Weights of a small segmentation model.
Model: 3.51M parameters, 48-pixel images, encoder arch vit, encoder norm rmsnorm, encoder activation swiglu, encoder patch size [8, 8], encoder layers 8, encoder width 128, decoder norm groupnorm, decoder widths [48, 48, 96, 192].
Training: 8800 steps, batches of 384, held-out accuracy 99%.
Rows from block 4 of the encoder of a small segmentation model, named by matrix and row number. Rows with one number belong to one neuron. Each number is 128 + 32 x the weight over its row's rms, rounded and kept within 0 to 255. All counts start at 0. Numbers have three digits each.
After each neuron's rows are labels from the 100 images, of 14848, where the neuron reaches its largest size: "top examples" is what is common among them. Only what is clearly more common there than usual is listed. The data: coloured fractals of 300 iterated function systems on busy backdrops.
# gate: MLP gate (encoder.blocks.4.mlp.gate.weight, 512x128), inputs 0-63
# fc1: MLP up (encoder.blocks.4.mlp.fc1.weight, 512x128), inputs 0-63
# fc2: MLP down (encoder.blocks.4.mlp.fc2.weight, 128x512, transposed), outputs 0-63

gate.225:092142237184145118109086089140122147160217143174115056141124102127103109088158079088163175178087110146130127149124063164121117142164199101155149183160092093188093148176122137154108128111107111
fc1.225:160083072138084128129089140171086142156154155142099158112167121122124190144122096078137118126059136168101095181099133188120114132158190113125142148154111129147057135160135147088183128116113120
fc2.225:127150046112128103169127103110114117137137100095172159081109163101152164111146132133147141131120143066142025079133099124133101152128062146112132112099155083158124118092152153124180162111124137
top examples: green

gate.493:151134065100124149143102118179180158118098129159103076084186143082117134114148098168132142136151189114128066143108095136088138113066092170076131065086110112096130136183103114109088085138124141
fc1.493:107079089157108152168128196078176125137121063096167120135205161182126127088084139200141086095094149093115076109141119097094090157147139156110103097102132143141171125112112206124148093134143093
fc2.493:150125139057090115141078155070098080087062149138108109121130098153131106133180157076074144148125142195179149209149145129152176130104112072132169095123123096125083140138145134167138102100126193
top examples: red

gate.136:124119103149070124172151138137132108158130128126123148136193112105145206116118105095080143148045119182196118120148087109118149092130164089148132096086086038109152148114165117111131087119135084
fc1.136:144093086064118144108127123144156145119169176136094139161121083138082144090155141144104188134170181077124141095117149163179101126063094170117120140089153144100119082145120133139134120114132170
fc2.136:169101167110141080078071098149127169156137117164098077160092089095120158150078073086165168140109156092112146125161083206194144133129122076115059119096152047126106137115104140103104122135133108
top examples: blue

gate.45:163121124123135126111143125095103087093136098093092174189155096145134164138101172053146101161095125114164164142117160123103064041113095104119095137146129163133100120141114132092107109125097136
fc1.45:160128159097129141146086136151120141156148171200088067157160085189113152161138191096160141120126141118112106165142113116088124082099107119070136084087129152140129208126057178134173099088091066
fc2.45:168107091104175104064122112118084184075090119115174184073111194113173092090087124092118102096148081099150086080077161176101097162194156145050089114148116118115117075104118123110127138133163128
top examples: teal

gate.239:068138155104101105182113129219142120102116177107102141102120187110110086179126175155100159073111023114106126105152106165141139073120108102159136106111159125100104129087109083100164134141163125
fc1.239:118132093107072120128107115119071071029103132133171111127072135113148112159146099122063199137112126076162143210100130090103113097128125142170118162129151144195104090161140091136144157152154113
fc2.239:106071111108164149137162078133182080106112106111184054109129136138080151159140126115125130161089118161135160156180083047130093129133140133182175141150151147166149121149117181101152111207113080
top examples: yellow; orange

gate.184:179153115117124131082131153093125136075181151207189055191084162084104104127153108095152104115100148132158128157134108159146097094126164091136176094090123132135103128160088151105136148110124148
fc1.184:102132132132147136147092117122159152183188160189145110146173179145143194076145129165097164185119124202159118120105085122133087101079203102115139136110059069102156118178116130105113089099116086
fc2.184:143131052137078117117123114174088122080169053151091145144106112090067117132132098076212118087123154099099117154147132180179133163105111090122105109137090074158123140113152076158146096138150130
top examples: red

gate.299:126102086127091145121119125082134145218121097091089171165123100131128131097142168116122106126081116181125083067096103096159064109123108074060084096179112091076114097151138127150127103044135089
fc1.299:181155134089124123096159123190131142105098075101036138124174074116114159119130123163153111114156100071141111137116103125095130174105114139087123185125134089106111090104175120111120114130040163
fc2.299:142150132169109216153134111139104139172099116116059154097132119118159139120079111106152107104113160130144067162119127146073162077158132129066132107143168137156123136085128097175070102171140124
top examples: brown; black

gate.176:131125130130132171107145140087103116098088119133127114124102148094195153154148185099139149119154159156071121148094066068089193169119131110045052155140164138093159167121111107129134152143155119
fc1.176:091039142068070073095128136156104118104130150151145183099095147083094165145120152096171144113135057111085153114078149072101095190134115156171132162130115085163130128134142110178135075081157136
fc2.176:202151136134162139149123069156125115163135100138089110159153104122148158184122084149117092078097133160173089104173144163155161059154124108118168122094115126087137142187130171109107149124101155
top examples: teal; blue

gate.97:153102086153098158143152143155071110123156137118142104106137150159129098169124097160155193082079103123139088164115128104220131066211145158146159128166143104067133091127099142119093125118138075
fc1.97:086110105080129137147104100123126139100124121133112147200116155107121179119122101154111132079102112189140138078094104123166127142123081130168136141147160093164130123062215065109144056166121141
fc2.97:131095148090143112127031100121072177180158130105131063097123165143131110152074114096151095142125146131150138160144145142157083139120127126111155105140103162121114111139079116174126125078098129
top examples: teal

gate.313:170102102125134129137124142166101114150129139043116139137130172055074173110072122127123171155137117114118120173107160125102123151143104075136137082094171133145182154123163114153084132172136135
fc1.313:080149106125177143169103099115138110157135173167120119141148116119116134136129128159121106160101169146147079036086077149148128100078122142079126124156065167172160158081139118113125103128203135
fc2.313:152098085124110082154104135129052121099141099075145181081095057087124113132166096152185115100095138120096132127085140158176130167127100164073158160135101076156118134105113131119130161143127196
top examples: green

gate.89:136160106116088166127116113133158126084106118103179099147153150161124118055182092105136121199062165149073125181087056131084152102160136153136169097122073156085136139161116116121221131116157109
fc1.89:195174157137103070119155160104114136124106101122055191116152098119124172094156135116167095114132171072111067070098145119121144160105134112141129135105134104177104134089189172173105123116110093
fc2.89:126067114097143174132142118110107156088137083154159120139121109133161159063136233105115107137196144151113146143118121152131059131130094153106162136177125169197119057107150119092172104077159167
top examples: brown; black

gate.256:097106121087149140061154131161166129110178136115169153117128158167114153141098101144155163095152068118100107171141113151134161106098068121111185119127136136088115151142093119165159112155090202
fc1.256:130079070149143102163096163090130112129134133170144154143151111123064170131164070151089119105178164139151128172155132175185102113100115107134134115113137132041132105173142125068147063118124078
fc2.256:145159161150133116120149089135152181147051081154166074150156142171100124148161113081143082101106084096157129130124131144113102155191092106057198122129099149132178119128119140091094079144125131
top examples: grey

gate.258:089135073131192122109155185140124099133131062074156131187125108138122106094095124131046097191158142113101166156136101071092127127107057105153152208135129121138126038092136141079100112134180155
fc1.258:133173077150147093079196164114143115113151133168140184100128102101090138143131120114112168052098128168080154097158114125111131136176083094146096134071075107074192121186130138107094145151126123
fc2.258:105115134064078113167095175182158072133137102081132100124131090157129103110078099164148120158110150238103178108173137136097144119128131125140115133071096145096135102107156162135100122148082179
top examples: white

gate.355:137112066092108067111127144108122133147104157115149163084142139120135155128132156191102115049072118124157134157091100167154115098170167193162136106116098132123040083126178129127135138198111119
fc1.355:126146122170100141106125132107077149113119101152134160188106106098108132116155155075059099172162143094137179125175141127095114105049174073098113111126102071129136115153117149151093156142148070
fc2.355:076121151125082155079091155103126175138101116126139166154045113163078111120166091081140095193182151165109078139155120100089179091098136051139176125106136130130166139103095124161094085121131137
top examples: yellow

gate.373:094159116108189104166105088122141142118172126083149107092094142147149087194129096063112079123125102100089125129025134125173084139126128123138105120117159127149072115137090140187154120166137146
fc1.373:152129099130119129089172136069113144141117157152118150133105130133161064109141120142099076129114126118149070152132093128144104124093138133167137147107170046152139154139159088094095088157094164
fc2.373:172141130151071128101156171084111121129144092185150147159072117131154142126185137105178068141062206101122112127099151178135148131106093097088090083090140139142199105140070128101165108182098145
top examples: orange

gate.475:150109118128091128085177134162175171182131092053157093077112089126174183110161095127167189151138152131142078154114134090147144127122124116202175128102099130104118102132125146159117138196113139
fc1.475:163120098103090143112164134154133164149134142022136118160156114078148179078169105121129125115145142188135071147166120154135108146162186168149127095123072161130106109134133103088149200157160125
fc2.475:155091150121172162091188096178140085106155127168144086102072155152096136151110132135165124141130126126156119098131123137063124161114134183144161149148178149098127157141148139175094150109156134
top examples: green

gate.276:161110159153149186094175142099148201166125132109097110142094152170124138132120099178171157143110064145110152134153061087091109125083149118127122147145126100176097167075133164117131103155133108
fc1.276:137111150152139169105070109140115120140147124128124166173154159109161095114063146046112170091126116091129122177119143183152080155134206140081134132161108148178095118136151084106151154107145123
fc2.276:129117157129120133119146180178131143156112125071102104164079174169127154095182207075099133163068153119082152134121123119103131164158131144113117124128096096087132161128134128218142161108133082
top examples: yellow; orange

gate.210:117137179126159061150118130118172134123151150176129099178120130098167102129099085099158147146103128135123107176138073051121186144092138144111153161181134149121148106218113114124131095133107096
fc1.210:171116168153158146090129162102102117128146115123213128121130099153090115112114137120097111120158192140152134096113101161175188191134173137034075159123215164140136163099105127143112105154153148
fc2.210:093124155121131117178099134117140075094157177161141089113107120166167076167147135111136119162192095118049125153136127095082115127143182105141174181149139080107138143104120135109174114126115120
top examples: blue

gate.309:147153104122097094110087110119101141096143121136149157119168118179107107106101158152124057095074108047146054141140145209114123107132110206157161120158123108163117159097142169140129177121111151
fc1.309:138103146152081102119128095111121130090158086119125153129218151107148160156132157058143082107054122115101132158128090124121111117082157184174181130098134143147109111097127148143093065142166120
fc2.309:172118120173148104139180125098130131111110143161162154147147208102130058141170161124102070122180063148105163198158148113169104196170165123107128165132183144130122156151094092099190133109144131
top examples: grey

gate.403:135156074133140175130144096145145164143137149107111180132132140115128117148108137067108152133173138088099148123119130092068126149160143109114158093113120158062153117137112101102200106140140130
fc1.403:168145123139193122134109105115152086150138091093197154070118068110110134142132156188119149100147144134114095108067119164125080194116136112100111085100097093144154100128131103052148116155166098
fc2.403:159105151076147165129178232173123062133194172138133105107095201133104173181140098190137138125058117088100164128141118146129106156109134155160075126126149113079054159144154065109176158122151170
top examples: green

gate.461:099084082150109116121160124136097213102133133151161107111167079131136125153150149084107146153106118094165101105160119195147121172156125178109123136099117076166129092144145081112145176084125129
fc1.461:131136199097135148158125100131062107176128092156086102143136091111117162166157139152126099125199090187155165116130172145107094168092127123130115134157107187089107084097083164118171111185119132
fc2.461:112163157091144183120148156146100138121137097069107155113111140122084088129108155103081138091118120117126105113135150181134139063087114156102146106195133148094108066087128111074153117116130094
top examples: yellow; orange

gate.123:102113152136111176187148092184053116098129099117130150176119117139144130170087118149062112093106132163104097101140114171109151158102161209127134100144136081121175083085150118173128123106174117
fc1.123:173086135139105166117059151159142180118089163089051116086103072098121064147143181114108096143156149115164121125147108103131143107105138113131089164141065183160187137110074120125121144166096147
fc2.123:134136098151117185090176091167119116105138097069119173153127121122096105102100114098232137180150098172061131137114145096143109117137152172120176155180136073104077124175175131176140112124123115
top examples: purple

gate.479:049055119117142143137145190095125163118099133091120170089138133156097159110131131133197123110134159163103135110143116110196095146149153118108110080200172132129096121134149107159149124100112177
fc1.479:090089166136123102126140106102139123150133078142116077108150122130139139123122179172187139102158113147118132098175145155181117102167130121153087086158129141152099097130152141073071121082114180
fc2.479:139121106121132120144099171122120093184151110136101092113173173145079114116137132124104141155133143133158124200165068169181103124112103152159156104118126127108141101104131098126052086118121201
top examples: green; black

gate.200:117131048166171103129212129147101114111108149129147157099103148146152090163135059120115139131115128118102157101129166116146152112144077120183097101103162088132077165145116174077162155125130101
fc1.200:185168151159140160119098087129071143111150148151145082154105074069101135123142140110124202118189092110129124176124092135120122107121170148141202143122136169081130149102109140166076070117105164
fc2.200:152161122140130143096170119164145092110132167103151061098091157119099154117131157111116194114109097135112043139083165148137121125107116137157100172095097085127138144133105147186070117110155121
top examples: teal; orange

gate.382:131108147137088178152139164111114093100073159139115173172098155095151148132114163155125102081136095128094084168155146158115136100146113159087080137152224162141141117082151147095100128077109175
fc1.382:131138103094097182182108103164077095145146108126097112108208156151117124108143155113173113104167171121103129133172137149140129118146122117103164110108132169112072118124039159124164178164140189
fc2.382:089116049140126118105165120058118182145083108143117152101147074116143116143141091157047130100106118109161163172132102095193174115128177139128137079111076174115129112105123124120122156126118112
top examples: brown

gate.510:106176122121113137124073192079103122200122124128119127084209192141133158103135186082156156148108122136110077150062205187157083140152174146111168084115115102134088139117083117122125131111061155
fc1.510:139162124140150104148185107076139155111182169135162111148141144155163140109135156142106150097105106127140102122151120132126120114132159095139176143081170186147113159048188125079122168143099166
fc2.510:151131133096175114091144167097160095088120182171139134095088126100158129189172180166141165141117147136161178137148145182149118089159100077140120170101134106152042146129113210130112131141129177
top examples: black

gate.138:144117196113079133182173110108127098091132133149127140132145148116192155163087157120121121063126117161031124089174152134124092128140153157114145079177120116143115094102127152092198099115153130
fc1.138:086131102139097170132151080125162183181140135061144085130134138123105144148148023139072151124105109161158127143159144096170154120182148113137201113064109114116108101128104122130158111105183067
fc2.138:154104142142142117162063144130090118127161121133076132167122143108062061156130148174140158141079129092117135178085141101191111103104181141043120072143144123171159150141127145091141132132054171
top examples: orange; blue

gate.70:107138185150137104127109126140134166081150149143143037156131169096127178161124149133137144169107086089121185206154110131148155165089177115090106140138132120175109110179138190091177088156094073
fc1.70:182080101089194114127129164150094104106121120120126100114107119151130094107065159131142132160198104157144071054098185099118123173164152166153116128110124121110151122112143164079218129189148150
fc2.70:058149181198096117137129100092124099180136112127122189168088089086107178115128136120147111119098136152102173177205143135171136081103160123103108158128112103174124060165087069165103175092096115
top examples: teal; blue

gate.265:149185106140104172107061128133121162124153087142083072153099142129189087135074090202083141071121135087177072173137142148208132146137113171175138083162102156068108045167176090173118091146119094
fc1.265:123157172159106167165060049121121102140071130114081163067152146153129173149176066129096128163087084155125152121129143138119119159145115086120140130140082125130106135084103132154121171105079174
fc2.265:134083130080114107151080090178069128119215128057099143126126127142096111138062150124168161121112137102125165143162096149172125142160181170085164086127122119129084137136138134161106150136148119
top examples: black

gate.279:121104109145113138121159215154178123134174154112126188077107171163162152115163124127147109086179106128100095129155190086133097125111121119169120087096064110161130054130094070157087134126170168
fc1.279:132102140176163071091171131119173170116114177134141122137069146163140177127119133131088069117097072082169108093138118101163108101142132134093134114136084204153105116147108136106146132073090195
fc2.279:120154054120168118128153123118103119100095128120144122138176127082124143163164118137083195160125141139109174131144144155153163081167098122106128118092099114101148150114152158149139125136155079
top examples: white

gate.113:162115140046072161135101107126094131113116142098047113141139126127104102135108066123102163099100112127141152103158145112130128053162093104145100108151166144096201067115126119129116123160169070
fc1.113:068116082168168164073114107121146147158083089114165197105130113152106136125105161168137166120130122133126075137150166176124108166154151125127155123066122078072130160073149137106100053155145142
fc2.113:097097137092114117100111136119133069098133160080142148095126127152106105128145123133098061115127112109119136143171166147163075112121132124095122076108083174099063180063171137188159179088175192
top examples: sparse; black

gate.74:079132145072159140094161118120101164050086122138148118086131128130137110165086107163119061102121147150176143136169165122102110169187106085183150155034103160077139149158124110106162115100136140
fc1.74:181098145142134100123088073172086160120104132149122161113137100150112169198145128183115183151157072090113111186203119165101125128082113144162142095140141141182092144150123147124100136103141149
fc2.74:118123161102095204148135135109093156106131110015157123154120136154124151076102166190109176098160162089096154127098154171103139075135146114082137158148128147116146162084183134129143112114156130
top examples: yellow

gate.107:170115122083136161145114154111144151100073146117172158107136083117124164107121176176048109121128090052129148164111096138097136090097128172107138098114129132143148128063181110120148155076108091
fc1.107:101075101083113052040122138165128110139109116131112139102124137147142079134094214164079110061123113077174131135140102137123136126151117215156157157132105124130163111139227134105102143085113130
fc2.107:092087125033120119120137106126151153132124156108159102121058148167143146128111184162103170120145155109117155087078124128151159121140121184079162159153123118175135155089139114190180131124140145
top examples: yellow

gate.188:150142084116175111095152113128105138143139142101101142128071117142188156116144130114080176153162114112138086167124105148099098088146120158148158162085157130115183062114110079114125156068135126
fc1.188:124122091127129166137136132160126146145132110059160158134147118143090145166123152103144094139090155125185150066108121145139129072109159144084117097159141089096147037132118102164124149193153103
fc2.188:173063133090123163120080088166161117139145082108121174176144165103128116165101096111118141099136108170112118114119137149111104162154152152044138113179152132139140178128130157097098173152152121
top examples: pink; white

gate.511:162182146114112117096102160141144080124081091095100126139135121138203182136139148110160203163075140142093085153128077130126148138069140165074121138114133179061135123173126164164166125131144045
fc1.511:088122127136095160113194111053078133063156130169137163132147078103182144156183112105087110129120128069162097167157145138126107100162103155097131188152156123130057146164117110131103114100109108
fc2.511:173103124111121059174043121179118106171149122108119082120148164169095114087098085147159153143098127177143192108109112156152118141129140119113176021128124125109183116111098102122107140148100152
top examples: teal; blue

gate.9:147159110146114151122148183160108107189111136108176125149140125129126168166145099078148117182141163154137090153104129126122112103122147060221153104075146143147140120128139166103102145077220169
fc1.9:153109110066135135065164089147075100050100130076064141145151107142131089139112132152086092106135088098115082111152105142083096128146083116118147122124126087124087137139159114129133106171164136
fc2.9:098133134158053121129112131097134148202153164088202125116111101105108159164146102088160123167102108122144152193093153153134125102127223145155163118161119135139154076109108123108121146105112097
top examples: white

gate.197:115130070176147087113106132101095169107124130107145185102100118150147155122172122116143127092133105184136128133134133175191050152098179162072153141132094125111100070130123118095145118109157159
fc1.197:137117072128189130098092138145121116104096119060102138104158124114144098101114123129050134127207150109065098157067086155104120150102159133152144129090154147080127100174100130194133084147113181
fc2.197:129123145137150164160143096199103092125114159098146082111117169127070147126064133112126107109130121153185106100098166040115092138233121144123135150160130143142136171138171076088094171068159142
top examples: grey

gate.504:207114138126102100126174138120128164124160098073147058112141113134144220107109122156138104180093104105126119110158150157126176163152173147113096097141137107184143112146100067147095075076156101
fc1.504:136194127164112131072134080171176142152093178181118096139149123089130096122116118126085152119106158168087128128124175129128064157157054128167107116153118102166118144121131098115128153162091087
fc2.504:125168075183101092134177137169156168101109075083154148172154129153133159120187144104171116182149162129145136106113129148178068096109135164203099110133109088082124120174159112160098122142133094
top examples: green; black

gate.161:165164173126160115169177163119136111125108148111127137153138173066160117132101127080165142135109128165125171104096173098127154093160122125132129101140176097112128141128176121124166153100193171
fc1.161:091146159117169137133151179120098163106123158139179105153097111126140067158102159086096166150086072126132125095102149134121137129157183129103076134127109156121102147115142110178171105084174129
fc2.161:154153117115119105106114162128050156140111183105108077146074166100060183123133149112125128135144109093105168112169118147109130131095181127078145163099157148077099126152154165190153140165169137
top examples: orange; teal

gate.430:079184080089202123142120127085106083073111134104116156092144124166162106144095132120035117115103101023149142215091132184150092160097120112141149144093093134136140158135115109177115122157129102
fc1.430:158135141132059138154156211116120122093129173161146103167129120101103105130137065143164150128165135174086126111137110153132158139126104153102155142151134130140190087164127094083146165090116115
fc2.430:111137085130135069163123104103129101174098132071139159120144110159154121196122126100097134142126115136112117197125149112162131117131092084170119085116161164157168090144133126049122093148139142
top examples: orange

gate.492:126116139133106119127136106067173093094178117112160124154142139126137135170161111126104106081168180166119108177119118088127200101099080070144114092149165105121044142158141154166111138169105090
fc1.492:089121127054113136151102135115084158132197134074133129146131163138112129149084074114174146134106111138178117090114132177181147045132107129140119112128110159114085073165141096133133156142106125
fc2.492:155112150109144171146120179150075144137119114112120130167130118123112096150089157104114185205084117142130147088168111115154103108137169155146137131139062185144160131162141164131118076158147075
top examples: white

gate.62:150087167114117136139113130171056097152114165139133104174143132117122075117141137093106158113128119141156148113144108159062109151098169084111159135120106144175127121255117134087165141137169130
fc1.62:109164154101114132106083130082203123060093135174163085092127164137185116160095132161090057159107131154141163202077119142094187161138108125157139173151134175103129162120215125152138083111136107
fc2.62:137114128110139115122109133138068135125154108129144110135121213134164148115132130122095125096134151168184143088089075132152172112072139061122112165107095082186179141170107114070146179116148134
top examples: green

gate.255:176155159150125153139108169096079132169130150192120131157089104149103108147153084054209143153158118138142116118141171145134158118191126146085135136186134187108095086069114124160102116104122140
fc1.255:092107092122113115139184103138124136112227116105151125129120093134125102165173113191137101100138162115116132150165113134128085175149144119157146137131171102108104088188086160075108173139140089
fc2.255:033096107112165148148068097127109158161138115094144206096126077161170132139094077138199070104146163093115127094087107145103175126167142116130165099105110127125081164107167148136121186124115113
top examples: brown

gate.410:176161143147115108111126122142161213149134106097127089143126115060141146144160100081128147138153161186114122067110145102124133102150139093144117109118118132166081115172119088124079144126109176
fc1.410:147211090142178127110115146180119087133144165113144200142162079205111097097109157119175138179080101141159150120125107150079104116148133145100174104148138153121149087159111114142127130050157094
fc2.410:109122116102170156127120114129178115079174140116133140151079068161132152162129110147106116082164095095058070054141103107102125117091128142090038098115089065139082126114113184121098156164135137
top examples: white

gate.60:092142095149165118119093076183091132138159110032097121105186133125146149135125159062124122123168125160151121151140138117201076110160131114153154089196166170161087104124034110092146147128082133
fc1.60:160083101115138161127139189138127109093114136169165138126110128186117092138155122142150187109122163144080120048084085139130127113106076135116094118131145112117085178150190155110130094122248137
fc2.60:122152090172076182090157185130081138137109145052168163088152098090095130142099079088198125157130133118073132105115134154122140157098169168087158115113125130141146104135071112147137111140110102
top examples: pink

gate.226:129127154201096127104116122128138195114121144112139139161094120157158119131119108100185105146112105128097070098151130160178121103086190117133124115146063057119158174097150137164023088112121089
fc1.226:133157036042158167078189158092141046127137117109133159139101126105122115177144157143139096076123117095115133161082107101141131155143055177136156153135163172129135171088174126164160151155117121
fc2.226:081175164170094074143121116120128141094094108085123173116120078154149111114122091160121090178117163148153090136134101175092196090080067128114199122120121147111157102191160082088125131166097141
top examples: purple

gate.302:158153065148119184088136110068146096137068151096101120159141120098106173154133148100106130102078191189092102084191148119139123165072093096116090130126091138159059100116130160142048190102098100
fc1.302:150116126137149169060142141142148157089132173087130108168104151155144072110155127080142165074188097154099133104079120125170139140149114127184199129163131150177122154136164120115117098142185191
fc2.302:116106080106187109109094132139130059151126127137115113115104091121071130186123122147128194157105101156159133151103086119121128101141124087249122133080111128086169156107185143163061093123128096
top examples: blue

gate.145:112160125120126121121179102114101129133147087139110134131124164151116138113111145097160160153131122108184111111131125129145149149177181092133111122063120070055122131148082139157193097154044106
fc1.145:152113109096073111164096126093085077162179076127195149101090139164136082135131144131159115147154118172158123137125125159121110137117151128138171132085104117048160109082128158168102191140161128
fc2.145:175117167213155151101204106073129120095136113122100155121167107159190128190083149083148162057135098094107124099084107118106145129119131098117152134159063155156153142099178170168069133136122122
top examples: teal; green

gate.43:196125108109079110165115151157158069132127136115110148137222128137146104150145110108161096132124132122127101173129091110125102156161094153132160116118150151129084170139129111147144153123139097
fc1.43:171149118167138129181145105130133106150100098109092119158120168084147122179136146120098087133078123182157092209160105174151090073177127156087155122101160096118150103142131108166118108134157090
fc2.43:057135098093120131115118130164136116155105079170159184184171098090135097060133073115131149103189110106159102111090144118118177174107157128166081130149093130134154149089121153115168154089096116
top examples: red

gate.480:106174198120112155118144130135209163101131124099169154129143128165172128063109105101148156088130106118143079115110094130186149120158074126139194095095138151103121145213074140160118128147076112
fc1.480:179120149136118170134107061157144128133133112138129144121140142158101146117209148095137125144112078090146085188160154179090122126175116063159155133119137159159174117112055108073116141101142141
fc2.480:140144102195079129075141143158158107156112159130161129118136122180116107167142094080125127147157067080138099084186184144135151109137102108146163079134164165118094125146052138160100193095102140
top examples: white; yellow